config.toml
image_size = 32
arch = "resnet"
norm = "batchnorm"
avg_pool_shortcut = false
widths = [64, 128, 256]
optimizer = "adamw"
beta2 = 0.95
epochs = 26.3
final_lr_fraction = 0.01
Rows from block 6 of a small multi-label image tagger, named by matrix and row number. Rows with one number belong to one channel. Each number is 50 + 12 x the weight over its row's rms, rounded and kept within 0 to 99. All counts start at 0.
Before each channel's rows are labels from the 100 images, of 14976, where the channel reaches its highest value: "responds to" is what is common among them. Only what is clearly more common there than usual is listed. The data: rendered scenes of toy objects such as cars, trees, mugs and chairs.
# convs0: first 3x3 conv, stride 2 (model.blocks.6.convs.0.weight, 256x128x3x3, each kernel summed), inputs 0-127
# convs1: second 3x3 conv (model.blocks.6.convs.1.weight, 256x256x3x3, transposed, each kernel summed), outputs 0-85

responds to: count: three; red object
convs0.207:66 50 62 73 53 44 35 34 48 75 62 57 44 67 25 23 62 54 40 41 47 54 66 78 46 55 59 65 34 36 62 45 47 44 51 61 49 38 50 52 40 43 47 44 42 33 54 61 68 64 39 64 42 35 45 45 48 37 58 56 53 51 55 37 40 62 49 71 72 49 34 28 38 47 53 47 34 34 56 48 65 40 42 55 74 36 49 45 59 55 56 31 73 52 33 47 70 44 54 54 32 40 32 59 65 46 50 41 24 45 40 49 53 38 59 45 55 70 45 47 43 60 42 48 41 67 66 36
convs1.207:43 35 59 39 68 56 64 28 57 74 42 45 48 51 83 41 44 45 66 50 43 42 57 48 39 53 38 48 55 41 39 43 53 43 32 64 54 57 63 70 53 71 50 58 65 49 65 45 60 53 62 60 43 73 51 51 58 44 73 49 59 54 43 43 39 59 47 53 44 67 46 49 66 53 42 44 60 64 41 69 68 56 47 27 39 63

responds to: light from the left; red object
convs0.174:44 61 62 34 38 57 49 46 68 13 49 52 57 69 31 34 45 36 63 47 45 63 43 45 37 31 54 36 49 52 60 27 34 44 60 70 55 39 54 47 38 53 41 43 44 60 58 57 53 41 41 46 56 50 45 48 48 48 68 24 54 14 57 40 51 48 66 57 33 60 67 33 44 75 52 44 50 33 58 56 27 58 33 42 51 47 60 43 45 56 31 54 51 68 45 59 29 69 63 51 45 20 44 46 49 35 37 54 56 31 55 59 45 42 43 29 42 37 40 68 38 48 44 42 42 44 56 47
convs1.174:52 59 46 42 51 41 45 46 58 40 57 40 33 52 34 53 37 67 65 57 53 60 21 60 51 45 29 50 64 38 65 47 44 41 49 62 66 57 39 64 50 62 50 62 55 49 52 44 64 42 67 25 53 70 50 58 44 61 41 60 74 56 60 58 61 51 61 51 53 65 42 55 65 35 55 90 57 41 39 58 58 45 48 57 82 46

responds to: light from the left
convs0.148:52 39 68 29 46 67 52 39 46 68 73 36 39 64 49 58 51 34 48 32 52 51 62 38 41 52 68 58 46 50 51 41 47 51 58 49 64 42 51 57 54 41 45 46 50 47 44 45 32 36 45 57 45 53 64 66 29 54 47 58 30 65 47 44 30 57 50 61 44 60 40 42 24 27 52 64 20 44 41 40 48 47 54 42 49 42 47 55 62 52 31 38 36 65 47 48 58 44 31 54 41 61 41 39 59 33 47 34 58 52 41 64 54 18 30 48 59 31 52 59 41 65 51 06 43 31 47 41
convs1.148:49 52 35 44 45 50 61 53 32 63 76 52 32 41 35 52 45 54 42 62 36 42 49 56 37 44 31 70 56 38 64 34 50 55 45 48 46 57 50 44 42 34 53 63 46 52 49 63 65 52 57 53 63 47 29 64 37 63 57 50 57 51 52 55 57 65 63 67 67 44 71 54 35 67 57 83 53 47 58 43 38 40 59 45 52 53

responds to: pink object; striped object
convs0.127:51 39 47 59 56 36 52 27 51 49 30 66 60 55 41 62 49 58 33 52 52 55 49 69 45 48 43 59 25 50 58 50 61 47 46 55 25 38 39 42 33 63 26 63 56 42 43 45 25 43 52 43 43 50 56 44 36 56 31 61 48 52 56 61 63 30 69 14 40 40 16 51 45 36 46 51 35 55 41 53 21 55 47 41 40 48 47 44 53 65 69 33 60 48 60 46 43 63 62 39 26 61 44 48 28 41 67 51 46 57 40 27 46 37 55 51 55 42 46 34 43 40 60 60 39 55 46 32
convs1.127:73 43 46 52 63 46 40 63 47 56 43 39 53 58 46 47 47 51 49 21 39 80 47 34 68 52 46 62 57 57 33 57 47 45 33 55 59 78 64 58 48 25 77 50 56 57 69 35 70 31 43 61 62 48 52 46 45 57 46 56 52 38 28 37 41 63 37 41 38 51 57 31 33 59 41 41 42 42 51 52 42 59 64 57 48 18

responds to: boat; largest object: boat; car
convs0.103:44 48 58 61 68 51 50 53 49 54 62 23 37 55 35 42 40 51 59 52 36 53 61 37 54 50 36 42 62 40 59 44 31 36 49 49 58 47 56 45 45 53 41 69 48 51 38 62 64 51 38 42 49 62 68 43 27 64 25 55 46 48 51 84 49 54 14 49 29 32 52 44 33 48 70 56 36 37 49 39 60 57 40 24 52 42 48 45 42 43 45 34 45 66 61 53 40 56 46 45 57 49 30 65 63 54 64 55 44 51 53 59 47 47 62 26 45 39 33 52 40 43 49 52 46 07 48 28
convs1.103:50 50 77 28 52 46 58 63 60 58 49 60 37 47 41 61 72 42 34 48 35 33 38 44 57 40 41 62 57 43 52 71 54 28 42 63 50 57 57 64 75 49 53 50 41 41 40 37 35 58 48 67 57 52 48 43 51 52 14 60 40 49 62 58 60 58 45 57 34 50 37 58 51 56 54 62 35 54 25 54 40 60 62 54 49 54

responds to: purple object; count: three; its colour: purple
convs0.254:43 58 43 58 50 51 53 38 51 34 69 45 53 68 38 55 48 59 22 37 49 62 53 66 43 49 59 59 52 45 60 56 48 44 50 35 52 65 24 46 41 56 41 44 48 50 51 38 53 56 41 49 64 53 55 51 42 55 58 46 65 60 43 48 41 50 37 53 57 48 30 40 46 49 52 61 40 34 53 34 64 37 47 49 00 34 51 51 53 48 37 58 65 52 62 45 40 49 42 47 35 66 36 59 52 32 35 55 47 50 54 37 58 52 56 46 52 63 65 44 54 54 53 50 28 63 80 45
convs1.254:53 59 37 40 49 63 38 30 54 50 66 50 62 58 57 47 59 53 48 76 50 61 77 33 48 42 50 28 34 55 49 66 40 54 35 34 55 63 67 61 53 44 40 60 66 60 69 38 39 39 52 59 46 42 70 38 61 47 37 49 59 61 46 28 63 54 62 54 34 42 40 54 46 47 30 37 46 47 65 62 43 47 53 45 42 62

responds to: boat; largest object: boat
convs0.159:60 46 57 48 45 41 45 62 68 48 41 30 50 48 47 56 49 41 39 46 44 40 72 40 36 64 17 46 47 46 55 59 54 34 46 64 42 37 41 16 51 43 52 40 39 41 41 40 50 59 51 37 40 37 36 41 41 55 48 54 57 52 54 64 40 56 53 30 50 24 49 42 57 48 61 39 12 42 52 64 64 53 39 26 67 40 44 54 37 53 47 47 50 57 42 43 45 64 50 30 59 29 60 24 45 51 57 45 48 78 23 53 37 50 47 72 56 62 31 73 55 48 36 44 62 40 40 42
convs1.159:49 50 54 65 54 58 49 60 71 50 45 31 50 49 56 49 75 47 45 28 38 47 27 57 79 48 48 47 51 51 38 60 54 31 29 54 32 50 47 62 77 55 56 48 40 56 57 62 52 61 52 37 44 54 44 75 39 54 30 59 61 60 59 51 52 47 41 65 61 40 17 49 68 50 47 45 44 73 51 41 35 46 50 62 43 38

responds to: yellow object
convs0.112:61 56 58 51 52 32 57 54 61 46 55 53 60 42 33 56 57 59 37 43 50 43 63 56 35 45 59 66 43 52 51 43 38 42 42 52 43 53 60 55 29 63 32 49 36 45 40 46 55 55 61 33 63 60 61 45 38 47 59 41 47 30 52 30 44 47 44 30 47 40 67 48 49 44 60 45 34 79 13 42 49 60 06 71 57 56 52 44 30 41 38 49 30 32 49 49 51 16 51 53 60 70 53 53 65 44 58 33 62 56 66 48 52 65 40 54 48 47 52 52 53 65 37 39 59 74 59 46
convs1.112:48 35 72 33 14 49 48 54 63 58 85 59 56 43 64 68 55 66 32 42 50 58 40 44 56 45 50 61 35 59 59 37 45 40 33 73 57 65 55 55 48 69 53 52 47 38 55 51 69 52 64 24 31 49 59 36 45 44 57 30 50 45 56 32 48 42 68 54 43 56 43 67 15 36 46 14 51 45 43 44 50 32 62 59 32 83

responds to: count: three; grey object; white object
convs0.222:27 54 26 28 56 41 44 52 28 52 29 56 66 57 61 61 52 63 40 61 27 27 57 44 42 34 61 35 53 53 60 48 60 48 42 48 59 49 27 34 46 55 66 35 41 26 66 24 42 46 51 70 56 69 30 29 46 61 76 39 53 50 65 59 58 63 50 35 47 50 51 51 50 45 47 43 66 31 45 58 52 58 52 37 25 32 31 60 68 42 43 46 35 53 36 51 42 39 46 48 38 42 43 57 52 43 59 52 42 46 52 39 36 44 77 46 58 50 64 55 52 55 50 45 52 63 39 26
convs1.222:68 51 48 58 54 54 68 67 57 60 51 43 51 41 46 39 43 54 42 51 42 35 62 28 44 44 40 49 42 46 35 53 35 56 52 45 62 58 28 54 58 26 63 56 50 68 46 34 51 37 51 32 60 43 60 43 40 41 41 40 39 59 41 56 56 47 65 38 51 58 53 50 28 52 49 35 44 30 53 49 46 61 36 44 56 25

responds to: yellow object; its colour: yellow
convs0.21:55 40 50 55 40 51 43 35 51 47 60 45 40 50 64 78 40 56 69 48 46 58 47 50 45 38 48 39 59 45 44 23 55 55 65 22 57 28 36 53 54 59 58 58 35 54 56 73 56 43 51 55 04 52 38 59 57 64 43 50 61 57 36 59 51 61 65 45 60 57 35 59 57 40 54 54 35 50 47 66 38 59 67 41 42 61 08 20 50 62 61 42 45 47 40 54 63 45 51 38 25 68 43 48 60 43 40 42 64 34 51 51 50 45 24 60 42 50 51 56 49 63 40 51 41 50 51 36
convs1.21:25 60 62 63 39 46 68 74 60 59 39 46 36 47 59 53 54 67 48 52 65 74 38 38 49 52 37 47 43 55 47 25 49 42 49 61 37 65 53 44 63 45 42 63 46 44 20 58 70 54 65 42 43 36 51 59 44 55 46 61 47 35 52 51 00 61 96 27 37 66 55 49 50 48 45 47 54 75 45 32 44 17 44 77 45 44

responds to: grey object
convs0.58:60 67 56 35 50 61 53 36 46 62 59 46 63 64 59 53 51 49 40 33 53 54 56 57 69 40 63 47 30 45 50 43 43 41 49 26 41 60 52 72 50 31 38 63 34 50 49 41 54 72 39 55 58 00 52 54 49 36 54 45 53 62 54 55 42 43 58 37 61 43 49 57 37 47 68 58 52 30 48 68 67 60 43 48 41 13 42 50 35 60 70 15 53 40 53 55 49 58 44 54 34 33 41 66 58 36 39 56 56 57 47 51 45 41 60 48 52 22 59 45 54 56 38 56 40 46 64 48
convs1.58:55 56 54 45 66 59 82 54 56 59 49 61 69 52 48 68 59 44 36 79 27 51 50 59 59 66 58 49 68 61 60 73 39 58 54 76 53 59 43 60 27 31 56 51 51 47 57 53 46 23 57 36 49 36 72 70 63 68 46 29 39 41 33 41 57 35 26 58 50 59 58 45 30 41 41 47 50 51 41 67 57 51 50 42 45 47

responds to: light from the left
convs0.146:60 29 62 47 52 58 53 53 46 74 31 42 38 57 43 51 57 44 46 49 63 49 70 54 33 53 47 39 57 45 50 54 63 44 76 59 43 67 44 45 52 45 49 56 36 55 46 48 38 49 12 46 61 41 26 61 51 55 47 50 36 57 31 52 42 41 70 62 54 54 40 39 36 41 53 76 48 48 63 66 53 73 64 45 45 73 44 45 56 51 36 72 53 28 39 58 60 29 44 37 49 42 42 51 51 33 61 44 54 64 63 57 51 08 48 54 60 41 34 58 31 53 73 39 39 50 62 40
convs1.146:68 39 47 51 45 62 64 62 49 46 64 42 59 51 31 59 51 37 51 56 62 51 40 50 32 41 31 48 32 53 63 57 43 44 59 48 58 56 39 59 45 53 60 51 32 50 78 57 76 45 66 43 49 49 65 63 60 56 45 71 58 47 35 61 57 49 44 41 47 56 27 64 48 49 29 69 24 38 47 60 51 42 59 48 53 61

responds to: grey object; white object; its colour: grey; candle
convs0.224:47 62 51 44 58 54 59 63 45 59 65 53 45 53 52 66 63 48 69 32 61 12 48 55 49 37 51 50 45 48 38 47 30 59 53 49 56 45 37 47 55 54 51 62 43 19 51 46 60 53 42 50 56 36 40 43 65 54 52 70 52 52 68 42 30 64 42 51 60 47 28 62 49 56 54 42 44 45 49 57 50 32 52 36 20 37 00 40 58 43 54 31 59 32 47 36 43 57 49 40 55 46 32 57 66 39 50 53 44 49 33 27 53 54 74 49 51 50 57 35 51 54 55 61 57 58 46 40
convs1.224:70 44 60 61 53 42 59 48 38 51 48 54 42 37 45 60 58 48 58 49 44 54 50 51 53 52 99 41 46 59 57 54 44 52 51 51 54 55 15 42 48 44 76 42 56 49 53 64 71 68 53 61 63 58 44 56 50 58 37 34 28 58 49 22 28 54 39 54 33 48 50 64 27 48 63 37 40 43 57 34 52 35 49 60 42 39

responds to: boat
convs0.251:54 46 46 60 37 47 45 50 29 33 37 36 50 43 60 53 54 47 39 49 48 34 41 48 35 24 52 50 59 41 40 55 49 61 43 63 46 49 36 60 36 50 51 55 33 52 48 56 64 65 50 50 62 46 26 51 43 36 42 37 38 38 52 43 54 33 58 31 39 58 69 50 68 49 34 34 63 37 39 47 51 72 55 29 53 60 44 61 43 49 43 55 44 11 42 55 47 58 38 60 68 26 49 51 67 46 50 54 34 71 39 44 69 40 52 28 47 63 50 84 49 72 56 39 57 71 65 32
convs1.251:82 62 50 49 60 61 61 45 64 44 55 56 47 60 34 44 66 40 40 52 50 50 52 43 63 35 57 29 40 57 58 59 32 53 62 33 54 40 36 51 66 59 46 57 64 39 62 55 73 42 54 57 42 50 52 46 12 45 45 54 64 73 73 37 40 80 56 49 46 58 45 71 38 43 48 52 60 38 25 46 59 44 53 79 66 68

responds to: blue object; ice cream
convs0.116:61 50 44 54 52 41 51 63 30 37 59 51 50 44 60 35 29 44 19 57 59 48 54 55 43 55 57 44 50 52 56 47 54 41 45 62 59 17 45 51 51 45 52 52 54 32 19 24 53 42 51 51 34 37 47 51 56 29 62 46 40 48 66 47 25 38 33 65 54 41 44 53 51 63 60 47 53 28 39 49 38 68 43 54 41 37 67 53 46 69 55 33 37 58 34 45 40 31 45 55 25 48 44 64 53 51 45 71 29 56 41 46 49 29 23 54 47 38 37 45 39 74 69 42 35 48 44 37
convs1.116:40 29 56 36 45 68 48 47 27 57 38 43 29 56 46 33 68 64 48 41 24 69 49 43 53 43 43 57 43 35 59 38 71 48 54 49 44 37 56 41 47 66 32 58 44 57 43 53 49 51 43 30 41 66 64 30 37 66 31 37 78 58 59 49 43 30 53 54 78 45 62 37 53 47 23 36 31 64 54 47 47 15 77 65 56 53

responds to: pink object; its colour: pink
convs0.221:52 53 49 57 39 34 46 09 49 53 53 19 58 45 41 35 47 50 01 51 49 73 52 48 49 07 56 49 46 52 53 54 54 47 52 39 43 44 48 43 46 29 41 50 43 63 44 28 61 43 56 48 58 10 54 55 59 44 48 48 51 61 42 56 41 40 60 56 39 53 49 42 53 45 55 54 43 37 47 43 74 40 63 55 62 43 58 52 44 45 51 05 52 49 70 51 38 55 46 41 47 56 46 56 53 43 55 45 48 73 52 43 46 57 41 46 46 49 50 44 41 58 47 44 48 48 57 39
convs1.221:54 63 63 57 66 62 77 47 63 56 49 63 56 65 51 63 60 46 66 80 58 69 43 58 54 71 38 42 53 36 50 37 55 55 56 55 58 61 36 60 40 61 48 60 32 43 67 54 58 42 69 55 54 35 44 57 53 47 54 52 46 53 62 38 36 43 46 59 41 33 47 31 50 58 53 38 58 58 48 55 39 50 57 44 38 05

responds to: pink object
convs0.239:68 50 36 42 49 51 37 24 52 46 61 54 56 52 60 41 58 56 43 43 56 46 42 48 40 28 61 38 65 36 39 09 46 50 45 38 50 65 29 70 57 49 38 47 43 52 63 31 57 41 42 50 58 34 35 45 33 38 52 28 70 42 38 36 51 77 57 34 36 51 34 52 48 41 64 56 49 35 59 59 55 48 63 63 50 52 47 51 45 46 39 12 41 41 33 56 55 52 29 45 40 62 58 35 52 26 52 52 72 35 54 49 44 56 55 51 48 61 55 63 54 75 33 64 52 43 60 39
convs1.239:35 58 49 41 58 55 49 63 45 61 53 54 38 58 39 46 45 40 25 59 56 59 41 46 55 51 37 51 47 38 38 37 41 48 46 47 46 63 62 65 47 49 32 46 51 31 74 72 62 28 61 47 63 49 37 56 45 59 47 43 75 69 79 52 55 58 47 48 38 31 42 72 47 42 58 56 49 52 70 49 42 26 46 28 54 64

responds to: pink object; its colour: pink
convs0.193:37 39 55 40 29 53 52 39 30 44 46 30 71 65 39 46 45 51 41 53 61 63 55 40 50 36 43 48 56 36 43 32 55 72 63 16 51 36 42 61 35 64 45 67 52 57 41 33 43 49 61 50 34 16 47 50 46 42 51 60 60 40 59 35 39 33 59 59 52 49 45 37 48 39 64 46 54 46 51 44 58 52 36 43 26 43 74 38 53 77 56 36 33 52 53 25 41 53 47 49 39 47 56 54 60 31 60 65 62 30 57 39 57 58 30 49 37 48 67 44 59 47 48 43 66 22 57 44
convs1.193:51 67 54 58 51 57 67 63 37 57 54 49 63 60 73 43 63 37 29 73 35 52 37 57 61 50 60 55 39 70 60 52 72 57 57 58 65 77 47 52 37 58 50 30 35 60 51 47 66 43 75 44 61 63 62 56 31 49 32 31 63 36 49 39 54 52 49 56 60 39 67 47 23 42 63 49 46 54 32 50 64 54 59 72 58 65

responds to: light from the left
convs0.189:51 51 44 47 52 50 64 61 25 48 64 47 59 75 49 35 45 40 64 71 44 51 55 49 41 59 65 49 72 50 51 40 35 53 61 79 42 35 38 41 55 26 48 34 37 54 56 58 49 50 52 52 50 64 62 47 64 40 81 40 65 27 50 48 42 49 60 65 51 40 62 72 53 48 49 69 54 50 33 39 70 45 50 39 42 60 52 50 45 68 43 46 60 33 44 58 47 53 34 29 52 57 42 41 51 60 44 30 45 32 59 61 56 25 49 36 42 43 68 37 72 58 22 42 51 29 64 42
convs1.189:42 15 61 55 40 61 61 60 23 43 48 46 38 76 51 44 54 40 44 49 62 41 38 60 49 33 44 35 69 44 73 55 66 49 54 57 41 36 60 45 53 60 53 34 56 64 76 58 47 48 67 64 44 56 46 49 42 49 55 34 49 43 55 60 37 49 55 54 57 63 45 56 62 56 65 28 46 47 70 43 65 31 44 43 39 62

responds to: boat; largest object: boat
convs0.96:63 32 72 42 45 41 61 36 24 53 53 41 38 44 53 48 36 62 42 44 41 42 70 53 58 44 37 47 54 54 43 39 35 40 33 65 46 60 58 40 27 31 57 67 42 61 52 48 51 44 36 62 41 59 57 34 44 43 36 48 27 43 44 53 43 65 58 30 44 43 47 29 49 65 58 54 37 68 33 57 56 31 36 56 60 42 32 50 37 43 34 63 40 57 39 58 55 46 41 70 53 42 30 33 63 60 49 70 40 37 49 44 75 30 44 38 62 43 22 54 31 57 43 37 56 32 37 39
convs1.96:51 39 45 25 59 26 62 61 67 45 49 52 40 46 42 68 57 43 49 53 41 69 54 40 59 59 42 42 39 50 50 37 63 57 44 37 39 36 48 61 60 62 26 32 49 44 31 74 38 43 46 36 41 66 32 77 43 42 55 59 61 51 67 48 48 41 61 29 49 89 45 67 46 46 48 50 37 41 38 48 44 36 54 55 47 53

responds to: blue object; purple object
convs0.237:50 49 28 55 37 49 35 71 51 48 50 48 55 42 66 62 51 49 17 50 63 53 65 67 53 55 51 38 50 49 41 51 31 56 55 30 43 56 51 43 39 25 81 38 37 51 49 19 50 53 43 74 31 37 45 49 55 35 47 33 39 34 45 52 45 52 56 80 51 51 36 65 60 46 60 50 53 43 40 44 68 48 51 60 56 28 53 41 42 58 36 34 42 41 46 66 48 47 39 67 45 57 40 56 51 17 52 44 30 64 49 59 47 53 24 50 41 72 45 47 48 64 52 29 57 51 54 38
convs1.237:46 66 54 45 55 54 43 46 60 40 32 62 44 44 51 41 48 60 27 53 56 76 49 48 40 58 39 58 25 49 39 83 40 30 28 58 64 32 35 55 47 59 38 57 41 51 34 27 48 50 59 54 69 42 74 55 43 54 59 62 63 39 38 39 71 60 77 50 64 52 41 22 48 56 47 56 54 47 62 35 38 37 51 51 73 49

responds to: light from the left; brown object; its colour: brown
convs0.100:69 50 47 61 56 46 21 44 28 56 30 49 56 41 66 57 43 33 39 36 33 38 29 45 41 54 68 55 62 66 41 47 28 50 61 49 58 58 36 67 48 45 36 48 37 42 58 32 35 40 52 35 38 54 51 58 40 50 50 59 31 21 34 44 59 57 52 37 43 53 42 62 56 34 59 31 58 49 30 21 62 55 46 48 59 50 48 46 35 65 56 60 33 21 44 58 49 49 37 62 45 35 57 47 26 50 45 44 35 50 53 32 64 64 50 54 31 47 52 57 53 45 32 40 53 69 44 27
convs1.100:50 45 70 52 43 56 54 55 67 52 65 58 52 61 54 32 65 51 27 59 58 64 58 82 48 55 56 54 72 44 45 53 39 43 46 50 66 56 61 64 31 60 38 35 53 52 51 69 65 51 53 48 60 61 47 39 34 47 36 50 50 60 70 27 63 53 78 57 49 45 44 45 25 54 41 46 53 54 34 32 62 33 56 61 49 79

responds to: yellow object; pink object
convs0.23:51 56 40 58 37 51 58 38 48 45 33 52 48 51 36 37 54 55 27 53 48 62 31 68 45 43 50 48 51 44 50 35 32 59 46 47 59 15 52 55 51 32 46 46 42 47 57 51 57 56 50 41 53 00 70 54 51 51 53 58 70 41 55 59 47 50 31 50 68 49 42 53 44 65 60 35 58 47 50 54 63 59 51 55 56 45 31 29 33 48 46 15 44 46 52 57 23 52 46 42 14 26 45 49 50 38 49 54 51 56 43 57 53 54 47 46 50 26 49 43 54 56 44 30 64 57 67 50
convs1.23:60 60 41 62 55 61 52 60 39 31 48 61 54 66 40 48 44 27 65 23 56 36 46 50 45 44 53 61 40 42 48 59 46 58 41 51 55 61 48 32 54 57 48 56 54 38 33 45 75 77 53 54 39 43 65 58 50 48 55 44 64 56 45 25 13 47 39 26 24 49 33 59 85 75 20 70 46 61 40 46 61 34 52 57 50 40

responds to: yellow object; house; largest object: house
convs0.136:25 47 43 76 53 59 42 43 64 56 60 38 39 47 31 43 40 64 29 58 51 49 77 51 43 50 63 50 54 27 28 57 43 24 52 48 45 39 54 78 42 23 62 55 55 44 23 45 53 62 38 55 30 54 60 47 72 64 57 47 46 58 44 41 40 66 56 55 48 49 43 53 52 52 54 63 43 54 37 73 40 41 38 44 47 42 16 53 53 51 41 55 35 42 28 40 38 47 62 60 65 25 45 48 42 37 44 59 23 61 46 55 37 60 43 50 55 35 59 62 55 57 49 47 60 43 56 42
convs1.136:36 64 65 50 38 60 57 28 41 53 59 46 51 57 57 48 53 55 55 51 51 84 48 53 42 55 49 40 51 55 43 47 48 72 51 45 45 30 13 45 44 57 41 51 61 51 51 46 21 32 60 48 52 46 34 70 41 56 45 66 44 52 48 50 58 50 64 36 30 57 50 34 53 50 50 44 45 61 54 72 44 33 67 33 48 55

responds to: pink object; its colour: pink
convs0.250:39 41 39 71 48 68 49 14 60 38 50 46 59 49 30 30 44 42 15 57 47 72 60 52 53 35 44 46 60 43 49 49 40 41 51 60 54 23 46 48 54 46 56 57 33 69 56 21 54 43 65 42 50 23 51 41 53 42 47 32 60 53 61 61 52 51 58 51 43 35 49 39 53 69 68 41 49 40 45 46 69 38 29 40 64 47 45 39 63 52 56 19 42 46 47 48 31 45 60 62 23 58 34 56 53 33 50 49 57 49 54 59 46 42 30 45 53 55 69 54 64 49 40 64 64 49 54 38
convs1.250:58 66 64 34 60 45 72 47 62 59 42 47 52 48 55 63 42 41 48 82 61 79 59 51 57 68 43 60 39 55 48 50 49 38 33 75 57 59 45 35 45 48 47 46 35 61 59 44 71 58 66 39 38 46 52 58 51 65 32 45 50 42 66 37 49 45 42 42 56 70 37 22 55 60 46 48 62 58 57 46 27 53 55 63 67 06

responds to: purple object; black object; its colour: purple
convs0.29:58 47 45 52 52 46 56 51 54 57 41 62 41 55 41 35 43 48 40 49 62 40 62 68 44 63 52 60 03 48 45 67 46 46 59 50 50 59 54 42 49 25 52 54 44 55 58 26 24 43 53 37 72 59 48 45 52 54 61 47 61 50 50 55 47 50 41 51 46 52 60 51 45 55 54 44 50 40 39 33 60 54 50 36 52 08 53 54 58 61 62 54 48 61 54 43 18 50 52 45 24 00 36 46 54 60 40 48 37 59 52 53 51 47 52 54 51 45 39 40 55 46 41 46 38 44 60 41
convs1.29:72 45 46 61 35 60 46 70 68 42 44 27 50 37 47 64 42 34 64 51 47 63 64 44 42 53 58 74 43 44 46 51 43 41 45 44 81 60 71 53 36 53 38 67 63 34 59 34 68 33 53 62 58 46 45 58 35 48 46 56 41 50 49 51 28 71 45 42 50 59 61 50 61 42 20 55 41 34 48 45 32 50 52 45 51 49

responds to: blue object; airplane
convs0.252:39 51 43 37 48 45 50 57 54 52 59 47 40 28 53 61 34 54 57 30 46 37 45 61 53 60 62 37 44 50 47 45 48 53 35 73 30 61 22 54 37 55 37 54 17 49 50 53 39 34 36 59 55 61 54 62 26 47 48 64 47 44 45 81 43 63 59 50 42 31 56 31 40 33 46 46 62 34 28 32 63 33 17 45 47 75 48 51 42 51 58 59 35 59 40 47 36 47 40 46 57 36 30 67 34 38 52 36 50 45 56 47 53 43 46 46 50 55 25 64 41 43 53 44 55 29 63 39
convs1.252:65 45 66 48 58 49 57 59 69 80 50 45 55 56 55 38 54 39 48 40 31 39 59 38 36 39 38 45 22 35 42 53 57 46 42 50 58 64 39 51 57 55 55 37 57 36 49 66 51 73 45 30 49 60 58 47 60 30 65 46 64 24 51 61 48 41 48 32 45 69 74 50 48 35 31 36 39 46 65 61 50 44 54 42 54 76

responds to: yellow object; its colour: yellow
convs0.87:64 47 45 47 60 50 60 46 46 47 49 40 53 47 48 76 48 48 04 45 45 39 58 39 51 49 50 49 71 36 45 45 44 46 46 41 44 40 37 46 53 73 59 42 47 73 42 63 41 49 58 62 46 58 54 45 47 60 48 41 50 46 45 52 43 46 51 37 55 51 46 18 55 41 49 42 50 31 59 43 58 38 38 38 50 63 00 29 54 48 50 54 34 41 40 64 57 50 24 57 38 71 47 48 42 47 49 45 76 39 51 45 54 48 41 43 62 49 53 50 40 62 52 45 51 44 61 39
convs1.87:30 36 63 47 52 42 77 62 51 53 72 75 32 53 53 58 56 56 56 79 52 74 53 53 66 37 44 50 56 51 51 61 47 45 63 52 52 58 53 36 47 63 36 64 46 47 47 53 86 64 58 51 43 61 31 64 54 41 50 67 56 53 72 42 09 45 78 37 36 43 42 46 30 47 19 43 43 56 48 36 62 40 62 57 42 39

responds to: boat; largest object: boat
convs0.143:50 33 61 47 37 55 46 49 47 73 62 40 36 48 43 41 39 37 65 35 60 76 53 23 28 55 64 35 47 50 40 62 36 51 52 61 52 18 32 47 58 57 51 26 43 36 14 55 33 49 54 63 37 43 60 58 41 46 39 62 45 62 51 58 40 52 31 47 60 38 47 52 31 33 36 43 57 22 50 46 42 52 42 56 57 60 56 51 55 27 55 33 39 32 55 50 48 50 18 49 52 57 52 47 57 40 51 58 42 44 48 45 73 25 63 48 66 48 38 39 49 38 47 57 34 45 56 43
convs1.143:47 34 41 66 45 36 43 50 49 60 46 54 48 47 47 45 75 35 55 64 50 48 69 38 65 11 39 52 49 61 42 66 46 45 55 47 30 57 22 46 57 63 56 49 31 49 51 83 51 85 29 58 48 66 49 36 47 59 54 44 55 43 46 61 49 45 54 45 39 44 59 39 59 37 50 34 49 60 45 71 33 47 61 42 50 40